Weights of a small image classifier: held-out accuracy 100%.
Rows from block 7 of a small image classifier, named by matrix and row number. Rows with one number belong to one neuron. Each number is 128 + 24 x the weight over its row's rms, rounded and kept within 0 to 255. All counts start at 0. Numbers have three digits each. After the name is the row's rms in percent of the matrix's.
Before each neuron's rows are labels from the 100 images, of 14976, where the neuron reaches its highest value: "responds to" is what is common among them; "place" is the part of the image that holds the peak. Only what is clearly more common there than usual is listed. The data: rendered roads seen from a driver's seat, with toy cars, trees and houses. In brackets: how many of the 100, against the usual share in percent.
# fc1: MLP up (model.blocks.7.mlp.fc1.weight, 768x192), inputs 0-191
# fc2: MLP down (model.blocks.7.mlp.fc2.weight, 192x768, transposed), outputs 0-191

responds to: bends left (75 vs 34); solid white line (73 vs 25.3)
place: bottom left (45 vs 14.1); bottom centre (27 vs 9.4)
fc1.421 072:095153126144154167133130124119155117107128133146150147167098126123130134116155127133103103123122094145115155132107096115139116186130156138106108139110133180098120146110111125118123158126151140094147102081164093076067095092104159143162100157116137139093098116137160159086108152107116123106111150102126121189136123158130131145112118142091126129054136098152103151125141127147100155138132152128156139143120159125136157115123096143128183112124134107098118133117161115153150168157159139143145151124147099139065153134128119130120100135141138121183115114132141117173087130164103091102
fc2.421 076:122113135173137134139100190143102115100115143081114152125120116120152108126133093120119120159090155074134136141116131125176136161141118081123091119119121094134109171161126086134170103134111127094126128158123144098157124156118133112134155131143118109134137133133081107117141108135147134145118141147153142153148180118157134140135170146128137097140085115112137075166137106145121125081101141109116128148148105166141086102107118153150177125151107090113093148129125107119144155160148114134177185098101157129166162122155107100120089105182092132123109115127158132141134097108140165111

responds to: bends right (99 vs 33.1); double yellow line (71 vs 24.3)
place: bottom left (54 vs 14.1)
fc1.81 086:133149140103159183121073189152090127157151144134082109096152124105108157124165135130139143128104058133139138123139113090128117156148118145115113079154104137142112099095118088099125113129117130143130110151107174158108107153113125130133141134130147151130124091129130145162146132121116106088136099105141105150090136106127129113138146136177122074133152142124134116150108111118089147125167168146146117133128125071136141144110110168139105146141164073162097142105165115121170130130132108164118134163115125160134107110166166120130166080128107126110129120173127163146092164103126134135
fc2.81 101:146113135130158142151170076131149122082110107093139088120111109112124114194122112101141108117149094157116123097131186148124092101167133117129126105114142135110084170110157134112140162111118134148130159130172153129131112102108123103116130127102095069119137130143124129117124111131120140148114128137119152134147108086157150152176097132126117058144090160147160106142111121128151111103149113156132107126100135147101139172140145118174169125101091124143158099131135171132128122120153125081137135156109180094141132139139160161119081140165134130120121112114118162128128161108101099079

responds to: double yellow line (52 vs 24.3)
place: middle right (40 vs 9.4)
fc1.274 126:164091103111145168110112129139147136139146164099119083130109134126108136118130156146126143161187108131151109065128160104115166173131136112140102109138187170115126105124128143138147116163121145101148134139148097097158115144111092121088119114079113136155169129096128128142108153139141145151121127127101138112105163142134147131138123128116139115108178134103122173139165118143168073116104145099133109128157125167137140089079092131151133127097131094146075145134142139124121086127162116144129097150139162065151101129162158091099126145117097120152096097139122117114130114117164099133
fc2.274 123:096120166109128110127100132118109126120137106178107138110178095106142135130098111151150139134124134133090122122126114162111084147128148142134165121107125153135146147139142140111093178172134115131139075126122131152140105117131137129137148135170113065158093174109152072122122114111114112107136121152101097118115135133130139133095110113195141111102162137137156173131103107120119157115141139111109119130153142093135145141135138121114173153123155078131156112174110152100133099114109113150152136121058160140137112110192146117191113131116191142135161151097154147129129100119106132117

responds to: bends right (95 vs 33.1); dashed white line (52 vs 25.6)
place: bottom right (93 vs 14.1)
fc1.271 034:130081106151054127152138140123179124132113126157172191147133137130126144127094111108090116130149106155119146120105139094155138144100122129106126170127095177106133125098122129111139138140107124089105143121119103148109100134120127142110130144132107095169101117138129118114132177140100170102140082124138123113156119125151132108142107116110141127102176119147115121124112121103152145112153124134121153115106109143092127086131129144039139149183139077149126147118150154162153172115116120122144127137140157122164166128091121169083125133091136097128119132115179175124120137131104171108
fc2.271 033:101128120121184119095119137134136095157126131144121120111135118126136173158149154160096092121103107140127113109127105100126138128104144133109129104123131121136169119155117114102148107143128129151097122180158097131115119176110123118147078123165197132149102133166125120139123095110104122144176132114118124135113144098133164106114112100116114117145143101086130154113138106111101150133165098140143138094143119120150108117151095159077104145108175100163128099167166138140164094110068127109165129121135076132160119115134163127133143138173146130140138144153185078132132116146067158114

responds to: dashed white line (97 vs 25.6); bends left (88 vs 34)
place: middle left (42 vs 9.4)
fc1.508 115:163135147161142126117147133141150159137125143106139117170142107103123106120167102134166137112136070084124166154114049074116118130140156126114107125124133131169130172197100136104135088092100100122151155081129167086128127109133154144109101123148145163109145134109140165162080131113117122141106122154141107151129114121115121075148104145124122130173127158128140155141143146133096127126132149089096111116144148141145146128138087133123114116114130134147151149101155166165160110152112148132176082118158105120116110131103118140122095125165118110164134107162100136168117103098135106137
fc2.508 122:130175166128146136171122079105136135142106122121105138096163134160086136128128172151122118084119156099142167116133128159136149146073147100135133086127123113142111106112184099115145156123150135162119107128131139067109109089083117155083141085128151113133172179142105126082134152152138101135144124187135149144169141088114119155085116166167077131161153124101123140160140142132110117114148112165135092105162111150103173090122137139110086120092133127110154116115119132129131112142150141115092116135088111121131140145136121137105147145098155109138110132117145117133119097128145137129

responds to: straight (100 vs 32.9); line: no line (97 vs 24.8); vehicles: zero (31 vs 12.5)
place: centre (99 vs 6.2)
fc1.35 028:118095160112090133132114144145145132137151124143139165163153148099121109137111101098133093175073099108145123106128085092151151156191119137131112123149119148131102103130137074144198116126171130112101120122119170119107111121136123111128141166141090140143140163157132149123100091118125170129123100138111109119144100124118135144146128099086123125127133136145089140119145166190113133135101138117160156130159188107123159177097134155052142129098114132097125128131127147115126139116119105095137151159125157152141132082120144135109084135124103148159135107113122129106106112144155158093
fc2.35 026:094097141148121142120105098142142124091113125144118113151149171117118125147138121129136129137129098154128107154162146067127155153138115086098108126116109159128130097216142077115125094115132141133122140115135168125154136118159087137137098142176128132125187120134140142104168122167111134096164123113117146066136158147160170136140109128116140143097157128097142113153140120170117125097137129158132179105153139122120129095140154133116129126115123135111111116127090091170091139121139097131113118153161068141143131129139154145139133093107112101134142106108175139061081140118144124107

responds to: solid white line (100 vs 25.3); vehicles: zero (36 vs 12.5)
place: centre (53 vs 6.2)
fc1.49 052:139103137156162176151124120133143158147096128134119101114094128162120118151057151116099116116162113137125104109123117123150111142091150108106095121140134112093124123153123166112134137158114144114136117151120116151153156157122151110158126163152156119113142138114094120129128111146160119115108147111156116112077100133129139152184106096151162184133145127147131169158126113129095110119092111116095138165149159123166105113134140107150137086101114131136129116094125173090128130152125170087110183156138056178130154152124117100134111113135127089115140106194138110130149107120081129125
fc2.49 049:084142154132149100102074137114126126133142127117131132089104151114116153120094088075158101089130115151134130077126122095147120149148109129158123135091136134143079123104123112110118078144118111154187138101116142104147138137121125138130082117152142097105127156122136163198076125129124163108122134116121157141134133134160142142100130124124128082117121148100124155168149151155125179132124133131154120196118146154124136125153124141132130164115156115125120164137124126073114137141130124140092088119139187171108144185143147086109134134146116132139132096124141112138129126082118138186

responds to: double yellow line (95 vs 24.3); straight (90 vs 32.9)
place: centre (73 vs 6.2)
fc1.461 051:091128114117114146146174087102134102127135197154099122148122139091113155119137159139113153108127164112164130159084148118101134169103128165130161143104099068140110168117135134152167139102117141120107153130105135160159094113106122130134102140143131143112113180082113111108133142147117146136153132103118124110096096156141108161116144101159128129119186137163119150107100118112123062151117081114104172121128097110139162105135125172090101130114124085145173106142110134157132107138095119140155164134137114104104147142122123105111148125140128170166153136135160114092105125164136136120
fc2.461 047:134138136114120087157102157133163108122134118094154131152136110128119156114107111152101131119167106167131161169160160089113151110167165115097143074114144129134116133124129096151133115101134134114103136178123161083096173078091135104089117091141141138073110118116091132108096109172158091119118121140114146111083157152138125129135155146110171105119125121106128106161124113125135117083134138144129119129165108117127078159143159117114129093155110130120131095115118182109084158174123094126121141149134171131121162173151124110112118149125106144151135119190123154097147135139122114141

responds to: straight (99 vs 32.9)
place: centre (92 vs 6.2)
fc1.197 028:128161086128137122117107143179131130132167127133113124122174131121148143160183101119113148107129137152136119090098077083160127111103164112150151140108118134096132079146095138201121098129134136112135141136125129092124076131124134140138124112155108123123141118066191103128146068119119156130154133111170115137150144153091160164140103148102143151132161130114131132125097146091095149139112112154162089145127131056145135144112111102128102127115138147137150127124097117147123129139142127124103122098134141095097081115168098152130120143140105155103150158165155102120120155142091122144
fc2.197 027:135136080148140124138088091092101142161149080146086111177145151110118127131117105132120170088153131153120105096119138072112088121095101104112094133111109152115117116149159145135151118095130137077113120126098097153119118129148134094173136123101123080145107155144108144117100072130121123107144159151134122144152146109159142144104131183141142123120128097147135141122145140122095108164154118143140092094145144133123093122119097147187114123136152174151105132085116114164153111145139126141155123144202144156126132120166119140113124124142124120161147155139155148133114131130113182082

responds to: double yellow line (78 vs 24.3)
place: centre (47 vs 6.2); middle left (30 vs 9.4)
fc1.202 093:144108119132126131137143119103115097147135146085179148122096138103139134141148102147103074136128143080114133110159130104137108123174158131117079149115108142150128093143163110140098144155160153136127155158148117142135158106105130101137177113176158078120126119117109107100095119125135124103103181138073084136099094130123125122159122113087127088116115163122137156109118123160141122147155119160157129131128115086174117118136111089138094105152140159113173164126111157120138086147159101153150160119121155133160156139098143123141102119179129132167149102094097098147091143133152128109
fc2.202 093:093102118130155130129062135125140160147106141152080132115159124128103107114139152103122150129130139121107098171131138145131107148136139134117137115131171123166136133086142161080103158096135077161152154144123113117138155151133140120085134117101111140123156154149132153133093142155145085124071090103081105131172151090118154122183154141157132102140123145143103140102113115107185095138114109124158124190104104187104144098165147145130122141170119151149112117121115149141130120123128091128104082115095154138166113127121135102135105136134099091123111078142115125157140152128117132149

responds to: double yellow line (59 vs 24.3)
place: middle left (35 vs 9.4)
fc1.338 071:111113090133088123147117121153158106139115147137133141136105133102079141141117109155117159112115136128141152109127149139131131141138146102155094114150121178132134110084127151123128157115110130123182058144101133108115172111202127100111177143212088112143110144086100108116117154125118139127109110125109162161129097097101145086123113158120105121140088135136141134149109136156128083096123149099114123168121178139137114137104143131084104144123144125112142124124120097121143139147106154166160143118173143163091182129131118145141120116149129125134165134121111164106099099163138117094
fc2.338 068:148127080073157099134115128153104167121139134126131115095110171142160124141167116131110145101111116128132137125140123090113096138093109121115132154168108098122142080113094187110180138137081162133131152151135104078164082116102113110108136130141151138102118163125142145146126146161102114134076168108106173138160141132144136114152134129125138159141121097106141148170113116181117134146123096149138171141097139134127122157113100131116142126107172118157113171106127102132108128140131142130147123080151126154130110134072117078175097147103139131166133107091133173119139106100119128126

responds to: bends left (100 vs 34)
place: middle right (43 vs 9.4); bottom left (39 vs 14.1)
fc1.40 052:113105120109106108149160135146162120101083126079080089127117157061079103132112126117111128130114134083125189102137148122135109116145139143144151152112097155108111116099136138084125116137149127098157121165114136114150136145181131128125121130159119088106132135149130136130108143143102101141147119126155117151110139142120186141131141094131146121122166149109094134107087161166123135140116093107152081147092155101084147128108123121157123131100148120119125138140082176112111169169158141149141128123099142102136160163154136145161149117129149140148121129169144092133090131145175076162
fc2.40 048:139092141134149180131134121176122127132106100152098137109130105099136091102136119139133165060114094107117172116114132096138123113117120103168125070072150131140117087162163166139129150099117123146161171117087144097124169106163107109121149138100130109153143107112102145153158122092135154114155141121127150100140121121123164158128148138116147123133104125130137155113155088159120137084150141101137125155149106105115142143144144140141138094089140122089168116156053151143109126128100106125128144079132115155134135163166172113119117158159138119154153101161131151133123121111097098128

responds to: solid white line (99 vs 25.3); bends right (91 vs 33.1); dusk (60 vs 29.9)
place: bottom right (54 vs 14.1); bottom centre (34 vs 9.4)
fc1.276 111:103144125112140132140139134182130124133101104132108148121140149128138074115106140151077124176130132089114099070124090109165105154138127107113092134098151145132161110123152151131147120127122113117101160090145143115127153082107136118087179101152118160169143126164129168127113106106115128108129102145150143159135105156161150139159107124063093093126130121148128129179111144118178109113151093148124107146133150113135134118085125149147128149138144168124092182088102137121126141157150159164137108147095190131119107123100121132086109156127164138143157132144107115140132121123136153085
fc2.276 116:114089166178131147143129158167150108143113101108136103165160118128143138062073143112121100108146120152116155177099124149112146139124134095129115128111140116093128151152103121124121136125171124116118121154146128186163151137116145106114105155106124169153124109135112110163124136149153169084124169129103107130132136152097149175157137158145137109066141124098118098131129102108102133158097128113144138089159113106151128094174117160135138103136139144097113132166141062118121069104089131141104110152135141097080136135119156135169146122117127087131119098131132108117115128116148121159

responds to: bends left (93 vs 34); tree (80 vs 29.5)
place: top right (58 vs 14.1); top centre (36 vs 9.4)
fc1.629 085:138107149127131120174123091081106134162174120118125124140124165144145177092134136161124141125112138136163113149149110134099146123145092112140084139208190141095129126137165141139110160102121114118142078086090166092107157163130117123138125117162080155130150148134113144149134141118107145106160120111117127121178073136109122054138157168139145113116112101100138143126129148130116123141147118141098153147150103071103161107123140118108126104103146121134118101111134152125102088159139109094103150145131087145176110116119148130108170110149107123123144128125137114121118121134104154139
fc2.629 080:142130100130098139154106116140137110146134098133156156141113179181141138096133107144110119120127111125129148148100129094145129141145099138145146111097145113113131111087100147124128114094121173097124135157148148104115124125178097119129144144126156130125163159137106160146142156142143127122135135122112078139089146139094164091150104111083130158129138140135089120127105143127125148090156122115142138198032150117167059102098141102117122098152138192144145104123141130122146181136134111121149129077088107100174130110124147106123112115156116155135121144142125123124136141116114168149

responds to: dashed white line (56 vs 25.6)
place: bottom right (32 vs 14.1); middle left (28 vs 9.4)
fc1.590 146:154158132146142139142129139088139124120132135079117138140126139134110168171162118099103136163128122117129125145117121102107129129166122135148101114148138109141113105152141170147133115140131084219128118138139130135160105123110148137090084151085152139137156097167085142115097114117087114144113092096105130091087135158127149082122165086144108139138157112104145149115117156116091152158098153124142178118159129186102161142143115118105126164067123120122142106128104158126160161135186094110109115122139116158118099122156156139124106130111102138141102126108120121125067133113127130143
fc2.590 144:142122116082145147143108092095126147165083090137084148071124139099100139092149116117093140133132128141151137206133134125132098122109170133169128151166147129137126142147125162137145148121119103115095130127127118130127117119130160140142112128114125119156129137126142108112115119153123124122100111137147137145132148174120183089111179139152072112157101105124118138113133139126123141085147154138155097125143131140165127113073129157134146181088123089082130131149140104121115122081184117133117170156114131117177103093129133120082118189145138126132120112134106099106134125150107124185

responds to: double yellow line (55 vs 24.3); crossing stripes (52 vs 25.2)
place: bottom right (34 vs 14.1)
fc1.490 028:078074151102158111100126136142127120101113111147158104111112130158109124110149106182148139150141156139133128148099119073132145122134158106117150184147167123096118131095128121103144128123112124144119121182098084157132143124119169108115116153140174164139078128134113069118145137105124098121140146135150156114155148139148136102126186083148133101114129109131136097143147126111145151150175170149108183134099127100166129113131130087080114113138128144157177113137092134109107111146131171115112122156106109098125118127132133108139071080117144151142154151112139127143090142119116128143
fc2.490 029:096132084146151122105124103142147152133163126134111136150156141194119116120172090122132165094113166134154117155139124074130125124157155123136119105138139137105189146077160130131126107134093131108118113145148110112145126115147106126144127143126158133169131164162116119112136127113125110075136127094098161175134153143149159080126094086154128064132113137121126136106119131180101102138140166133117178139129119109114100111107137110111155116145166099122115111146114129147092104097098157108116139152155156113138076151100124133161119109145135141083102166098116125120124135072163121151

responds to: bends left (69 vs 34)
place: top right (61 vs 14.1)
fc1.229 137:103111127142114119154140115124130167098159125133088162134177137135131128115120095145121115128132160136126132129105097092115126114145144087124089106158127119116129145163082154141159121128152137122107128102125120116129123100167120187122093180127148171130095110142145093140140123126173156145114104127204115114145074139100114117054130127103157164133138109170173106107158117134150103157138137125125105134129113177157111121087107136108128118112119136123140129128129078117141150115135121120110146158161098118133158137133089111202134148143141114129106157095115124140160132065138086126
fc2.229 129:080127122092106145110120106165086125135150158118077089086112115126163125146167177129152122126123150111114149136120138172192142106125110145087082116140110091120152091123119135122116175069104154109118145136119132120128145145153124138144119128201131122128145142158127099144130105153132086161157125127122109117101127107115108129155168144139099106147149124139143144151113105106121116156102101122157146180087127132098151167143134089157102118095156072144138153136139137159126127134135086171137080124122081162139127142135117148123149168124140154133152116098128114096105145125150126136

responds to: solid white line (90 vs 25.3); bends right (82 vs 33.1)
place: middle right (59 vs 9.4); bottom centre (27 vs 9.4)
fc1.620 104:141132154132151077142146128156092106153105125107119091118087106123168105118155183155103116131138125153101089121128141117161119161099142130144093109112129189144135138100154158121137129101133114131117082120165136132128110129107134126178150145181155108141146122120135060114109144113095151122145119139095094160133182123123123079181126154141137104123161102102128115121163099093107119127120138144134129190142121115121127100100124127099098100163117094124143107117119132129116170118084125112072164158132153123132139119133128153111083135148146153119195154120138143134101120136145134100
fc2.620 109:118108150115150087115126148149150146159120149186111155161126104122104129143127077112138112156077077150110117153163141134130088115164138115118124149123115103122137145118145151106107132139142138099114107134138084088123115108115121132131172134086160149128130146154094166128115109122158145138160091117160122147139129144134150121082120105131129103110158165194133149120135091102122139130135138143100166158133086070089161161123102150111114100152099125123157119155146126112133134065133142114172128114159125104070121172126111121131102128127163175120093124125131102165150084124138154125

responds to: straight (95 vs 32.9); crossing stripes (52 vs 25.2)
place: middle left (71 vs 9.4)
fc1.420 132:148131110128171150102114142100137113151137141139143106138100140116171139117179123172150123173132130123122098126170131089148150141095108160142174143102141092089103172162155158104123126169110138114107134143162120122117158117120163148149068108143101130148125143134135138101116117134130093137137088111125150154074139120106130135107104063138125160127137104147112120087112124135146111101169102113150178092126155135148117113142111113100109123115136106116114129136154128155115128196103134147087110116119127129121098147144082094118128134106111171169140135160166114162085097142083150147
fc2.420 127:127152120104073168165128092137084113096128121149114140113139146097136139105120098145160137148147136114104128111134143180236126086141137155126114115121136140136065150139106093112103156129101153157145146130120146134087130066104101116136137127142148154101119152109136148137122081119105139101165118114092133127145130141143121138158134140157164166112169143118115101123133133136118178158115105084108127131133116094113157087150102115095138127142104103132097124144151140111140090121170153151142167113110143115141143163142130149159138102099114098127120113110173145145158146129124084130

responds to: straight (99 vs 32.9); solid white line (55 vs 25.3); vehicles: zero (30 vs 12.5)
place: centre (97 vs 6.2)
fc1.736 112:105126121129078147110129138105162080167097123103175105125139062125119136161071114168149169161162152150131120121135126110121157118119117120136115113111143156125128115143128121096138103155117113092168124168130133155086113135166183083131106163091115096123092098127143121136158080133131107125120156132145149111096147116128128137131125157101160148142111119155107147120138152140173189128141154134144123164160137152187101161174103140141115110091128137123079136093122101127122144136146130108151094094146123105118120130091134144119137124115120110080145106130103115121153131185125114140
fc2.736 097:122164161113108103169150115079115129123134139142092104131138124093084136169149137087112117153092102147144143112133135122123130151108087141142115142132120156139140114099132121161143132153082139140091097113151143107106110133080091104146166088111125124122126093157129120105139111109147101160158093134143129090181145128147161081110192138138103135175157111138114130159121147128148137152163093150125097117135102136121191125110122171120132120115165107151166158108123098091135138154142155126098150098160135153151123095117136105078115144134085116132139142132083137177140105155141127141

responds to: dashed white line (65 vs 25.6); bends left (64 vs 34); crossing stripes (54 vs 25.2)
place: bottom right (52 vs 14.1); bottom centre (33 vs 9.4)
fc1.587 046:094080126088163178124105136132127095163127131139123105160121104152147129157095115149121154132130115147117164111153127102117115144141121129139131183167117129106172131119134098119151132122129140119101117113131121110088128128121147128121102146121149149139141177123162116146136126080102150132128104119144163177113125176136151133114109129119140108073103141101149130143184170123103101139087188129091152156099118113076121151139085097151096106097110126111165116152094097095124161111100125164145179119181136122117146099101139136122119097148139168117130093121099167107118143142158137116
fc2.587 041:126100085132141125096145123135146068103143088135155126174114162154101144169099133135192127175126139133101104185086101054164138135145123116121111111120144131119138124140152155116085135145135132090155107122123078116115106111150088139083108118125134154127091120124120138116151135120124117096149146135091096130147166109151119147118122161112185078124147156121170152155178113143159117151135147112094168148110122110146119133143159118119155101152169090120135121143110128152151088155135119105157117109101126133124123143110140100149094088125117147108109118111131125158098153118144124107

responds to: double yellow line (56 vs 24.3)
place: centre (51 vs 6.2); middle left (26 vs 9.4)
fc1.639 136:194116116169122137147151140155145152160122150145081174147133162076111154143135116150140126147089140137146113093128166090124090151110121150116083159093125149131178101144117162154123120127122130104131097123145150112118121147186118124160125132117150087110123184101132139120110186142111155113153160156111113076145111153156122153162084115125113082105115143098110191146125135141077130145158140115137143137108126105166101111079116101147103112099141101145117123145171141152135112117131110129130102113112109097136126129121115149130101134130074110137138141112126112142123118145125083125
fc2.639 139:108122112133157124127145125150148132128085104146139117080128127119144130123066133103082081150124152192114128114108125104134098165152134119170140132110146100153117136145136154119143143089147117134159147149111093157130169142143167109098147130153123187106149161173138126129165106141132069111129097153056166155145143115140158091116097141103108136150141174092117132143174087116140063161138111132144105114146123135139134117110099089116103135153108140131166107124151134119111108143079091153114102102137132127129113145119138126111119148133146150103093127144129159145133111099128096142

responds to: bends left (71 vs 34)
place: top centre (61 vs 9.4); centre (32 vs 6.2)
fc1.659 134:080119138146113144116148156116151139112083152125125119120166133125138079140124099141120084147166103141102187146129128100105082087152170072138130144101120139144161154120091134159146110167095090171077145129134111103114134103158118150162131093126154154133132159140109132103145117130175137089132144106137135129158143150155106121104150127092164156091103120136151128125080158152168104123155142118138161133123128100126105162090127140170121122108127099104127121137116109140133139120090107141157153172095134120142137120121137138129104077157114169143113146131117102179156175108132128129
fc2.659 144:101167114131151141078137132121117168144130135106123153133114141114129136157157113118131125113120096118093142145124101163117118124154089124102128147126149141121076159182130149102135130105098092120144118155077106094147106095128155137128107168139118169113101132110097130142109136072117125122115158143106109081133123143115125150134136152097115120112135121151116121139162131123079096120141171149141149136192152141164086094167157183074091106138129159129124124148130151169133127158098113164141163100138113115154156109105098119089136130137100093138124172116132159143092115119175166142

responds to: straight (92 vs 32.9); double yellow line (63 vs 24.3)
place: centre (87 vs 6.2)
fc1.705 098:101123136158131107131103116167134096073135164132115109105131109126128110139109124135111119106123116168148135126109094094161117117086147112135113089098087170118130142147082095166138147124130145129107112121172073158149143108141091135102122127121145154137142129149141094129155090140142142126172132098127147148169119155127155087142127140135120122123095144082162157154099160136126131169114143096110141150157080156140127141127152139126103115148093135114133129127122156130129098184161122149162108180081088157159104141167089116077126120136154099092155156100170103129150134132153141143
fc2.705 104:173149132129099125117165123149133133096150124146115166134117104098099141140135145092128078090125171128192131110134124128144143144127169112114131147124103136116158090169120129102139120116124132113112141123128091140111115132113108123113107147140160121135145122174127194099138092125108133119168204139097094085107131134109099170113143116115111166084121111114093123103133101166159118141143124146157130113095168116110145132148154107103109148115112142137102091171112126123160164142098087134113135097151133142123154141099151108168150127098149102107128116130105138117133062194129146115

responds to: dashed white line (98 vs 25.6)
place: bottom centre (70 vs 9.4)
fc1.278 100:143165143082093150132146128159125086151136150118117132141167152136127132111109152136103107114136126103147131155129136119132156121134078106125110131140143105092149119151141096148093110134124104116107105158160135092128077101150152113090147117122159191125129122154120146143120141137141129091143119146110146157189175125164101104118131082147123108154081167092148149136165088182181146155109146089144120130140141114120101101123155113126108116156101176146122093136105113135102068144102094131144154115077139138129160126133131132135137153111120140122146114105131184094123098098125162138
fc2.278 095:145103113156120148130100142128147124103049131155138142095137135111122096137125108134167091113111173133147075127118139131135165127101125155129141120111136135069151133119106123091182111131138108127104120113106160131142091156119118100171138099075106175120140101158127123104154161104106145126128134136141150121141160126087150086119079180151129126132135154083100113187081146089075128156096137142105098116151128135143150122143129123130166116124130118117132114156148113177146141131128138148111122082132140058135097139112150131133154133141119111156135136150146148165111143158159129116

responds to: straight (90 vs 32.9); double yellow line (60 vs 24.3)
place: middle right (92 vs 9.4)
fc1.391 121:146117155142141124136135117152091100133116114119186099171140163116166113145142139133099052148132109123127157155142119088168122132128149154113114105108133122118085110128119120164132103135097080144109112111144110133133128097146146145147111147149163130118137137121136096152151128099149157122124149151110140176122092148114168151149132119108080123080105144101158154129153112149127143152093098153112104096160123081124110148140076119138135130175115131139156153151080130147107103167143135157107108093123147108143108116135134118109114161143135141163150119091187168109129124122129055157
fc2.391 133:099079148108131116179127152101113163111123121079128154148132103078116132119117116142122107121099151135112103100135111150127172134113125146160048112078158148119121115116139125132109172117128145172139118091135150086130147104127134136116116148114128118136119169146154119136102101139144132147147127157126144140083115095136108096115117125111155103182134116129114137130099129148145089190078146165103129119107156123132155110131139144140125124164126163138192139137148115119169145142119088121116169129117103113189155111127161113092139124106163109111165106125155115164097126082127098146

responds to: solid white line (87 vs 25.3); straight (64 vs 32.9)
place: bottom left (70 vs 14.1)
fc1.649 128:111111113102108112138130162072150112094129166138168106094098138099099142117100122140151132118166142148076088120113150113109112120151129121112124114158112110160154107151144150038143114143160162101122172150133121149148133074136117094104127124133134157136132088146151093149144091123101125140128103152116127130085119105121114084156146088103131136114098113136150111145134149102149135131131121095131142090119160152144130158190088146111125115168136112127133126124147099132116162109136190150089171140129133152116149163152111114174146152138141178091125122132116133155109159137140138117
fc2.649 138:187144104127146118130157125162170161145121156085105142113153116083127090123149137115139138105131113106133095141128162181119148157090114116149137119110140128103106096114134120139139122130128103134186111168126132094147111157110136137075151116127148116148089122150125152111105188128112145109104138131140152182138146164140126113117118105155122140105129123128102142126133147168111117126096100133119117109157121113104147133100121124121088176089114146135122110150128170115139113124121163106145127091129154064131163103130163108062071118151114187152068145131153137099118122117150122141

responds to: dashed white line (88 vs 25.6); bends right (86 vs 33.1); vehicles: zero (46 vs 12.5)
place: middle right (67 vs 9.4); centre (32 vs 6.2)
fc1.104 030:124148144160141152139161137139148110180103107122149109136118123133124138106116120124148148107115213152134119127118130141142089103109111110125157144149134126121151152075119143096133135123105067131128167149139120170063092104134129146157099139167093103132092115113154119120110137092097096132162089130107163096123140126097126144138155141113087150123136144098177101165103128157117109134112141129122106130099092131128100120125139175156137110125172094168145135083092124108132177112128101118150159137143118117165129126149139143128151101073114102127133122168126118160120173116167104149
fc2.104 026:128107121135101119129158149146142134112129090112118095130110108153105108140179150130102118142171089128104135114086123068120147172150081146108113135161103157139127152132113154138145108090116099128145103095132120122123148131156164106128089075135128119094157099125112112165132152141143162099146127155121121162128115138105099117104109173147130125130138134096147134094140094110160152121159119147157152131140152129117166139144125093106099094138153154063111137127099153165087109099105162118130129097184104140079142147139125138092131137158137124186103159121131134090129109163177140124

responds to: straight (100 vs 32.9); double yellow line (76 vs 24.3)
place: centre (100 vs 6.2)
fc1.624 150:130168113126091080135136096157101103148140130141109139114170147108130140162127116127120133100144146161168106135119123060107146130109143135097094103100083130106152088154118115146138129119124163112125138108129130135127096145125131087156121151111161127117130163141130114128115120120125120139132180079146097107116158136140124159126113166145199140164104149134108146139067126095144127123117137138135108135125163096123119155154106126095087129180098106123075073162111157136102153167114093153110173128110154094146116156186107111153121137126122170127116146151162097124124141154116120141
fc2.624 156:124140116107095128145125145158106110135142125127090111132114146122095136171121121118156101073117171140152120147112106115128104149149150139088094147124090151137138112108134147130099081086172161118137170130130123170118150128087147084124070119124145099104138131146141133137099075147106082132160145157149119099132136138131157134119144177172152110162103154140104119112107126143142109106158133160105094118131062101135098167104112176148161148105114138134149116112111152112150111130153136124116169094159136122127148099130112110119137137163182154104148142155122120123134079180115121148

responds to: dashed white line (89 vs 25.6); bends left (68 vs 34)
place: bottom left (53 vs 14.1); bottom centre (34 vs 9.4)
fc1.460 100:091108155145119124147102126110148110146160125157138125159137138116135152065094161119102125130121150157100128130132131096032131123142136156105084150098158106116167139108106106140087130130109120093107107151112141126114172094117117103164124100139121159119118107173139108175130168121102096112154111153115124143166135091138106157099124152134104108135123165101121153182149127099080128121123080154155109139111150144144134124074136103113156159166155123176142113126106091160154144143142111167153123138132127128110133144129134154151144155163130141104122081107133139098137142136126149104
fc2.460 091:152081082122100123125084112150136118153102093157153073100128150108126122117130092096135131135174121143136128141089105141135151109076104093120156133129132127096113165118132159131144118118135130158147156114179145147124107181161117048109146120137165146164136147133133121096132125145110164135116132137121097134080121112149117142126106101118171168125108138126147146145158106091120130169126124152129089122138161141133093163095112137102148058135082109093104102150167145132135174131149125117126130167144140132127113136116145145125151166118115101159086137111115136157156147110147100121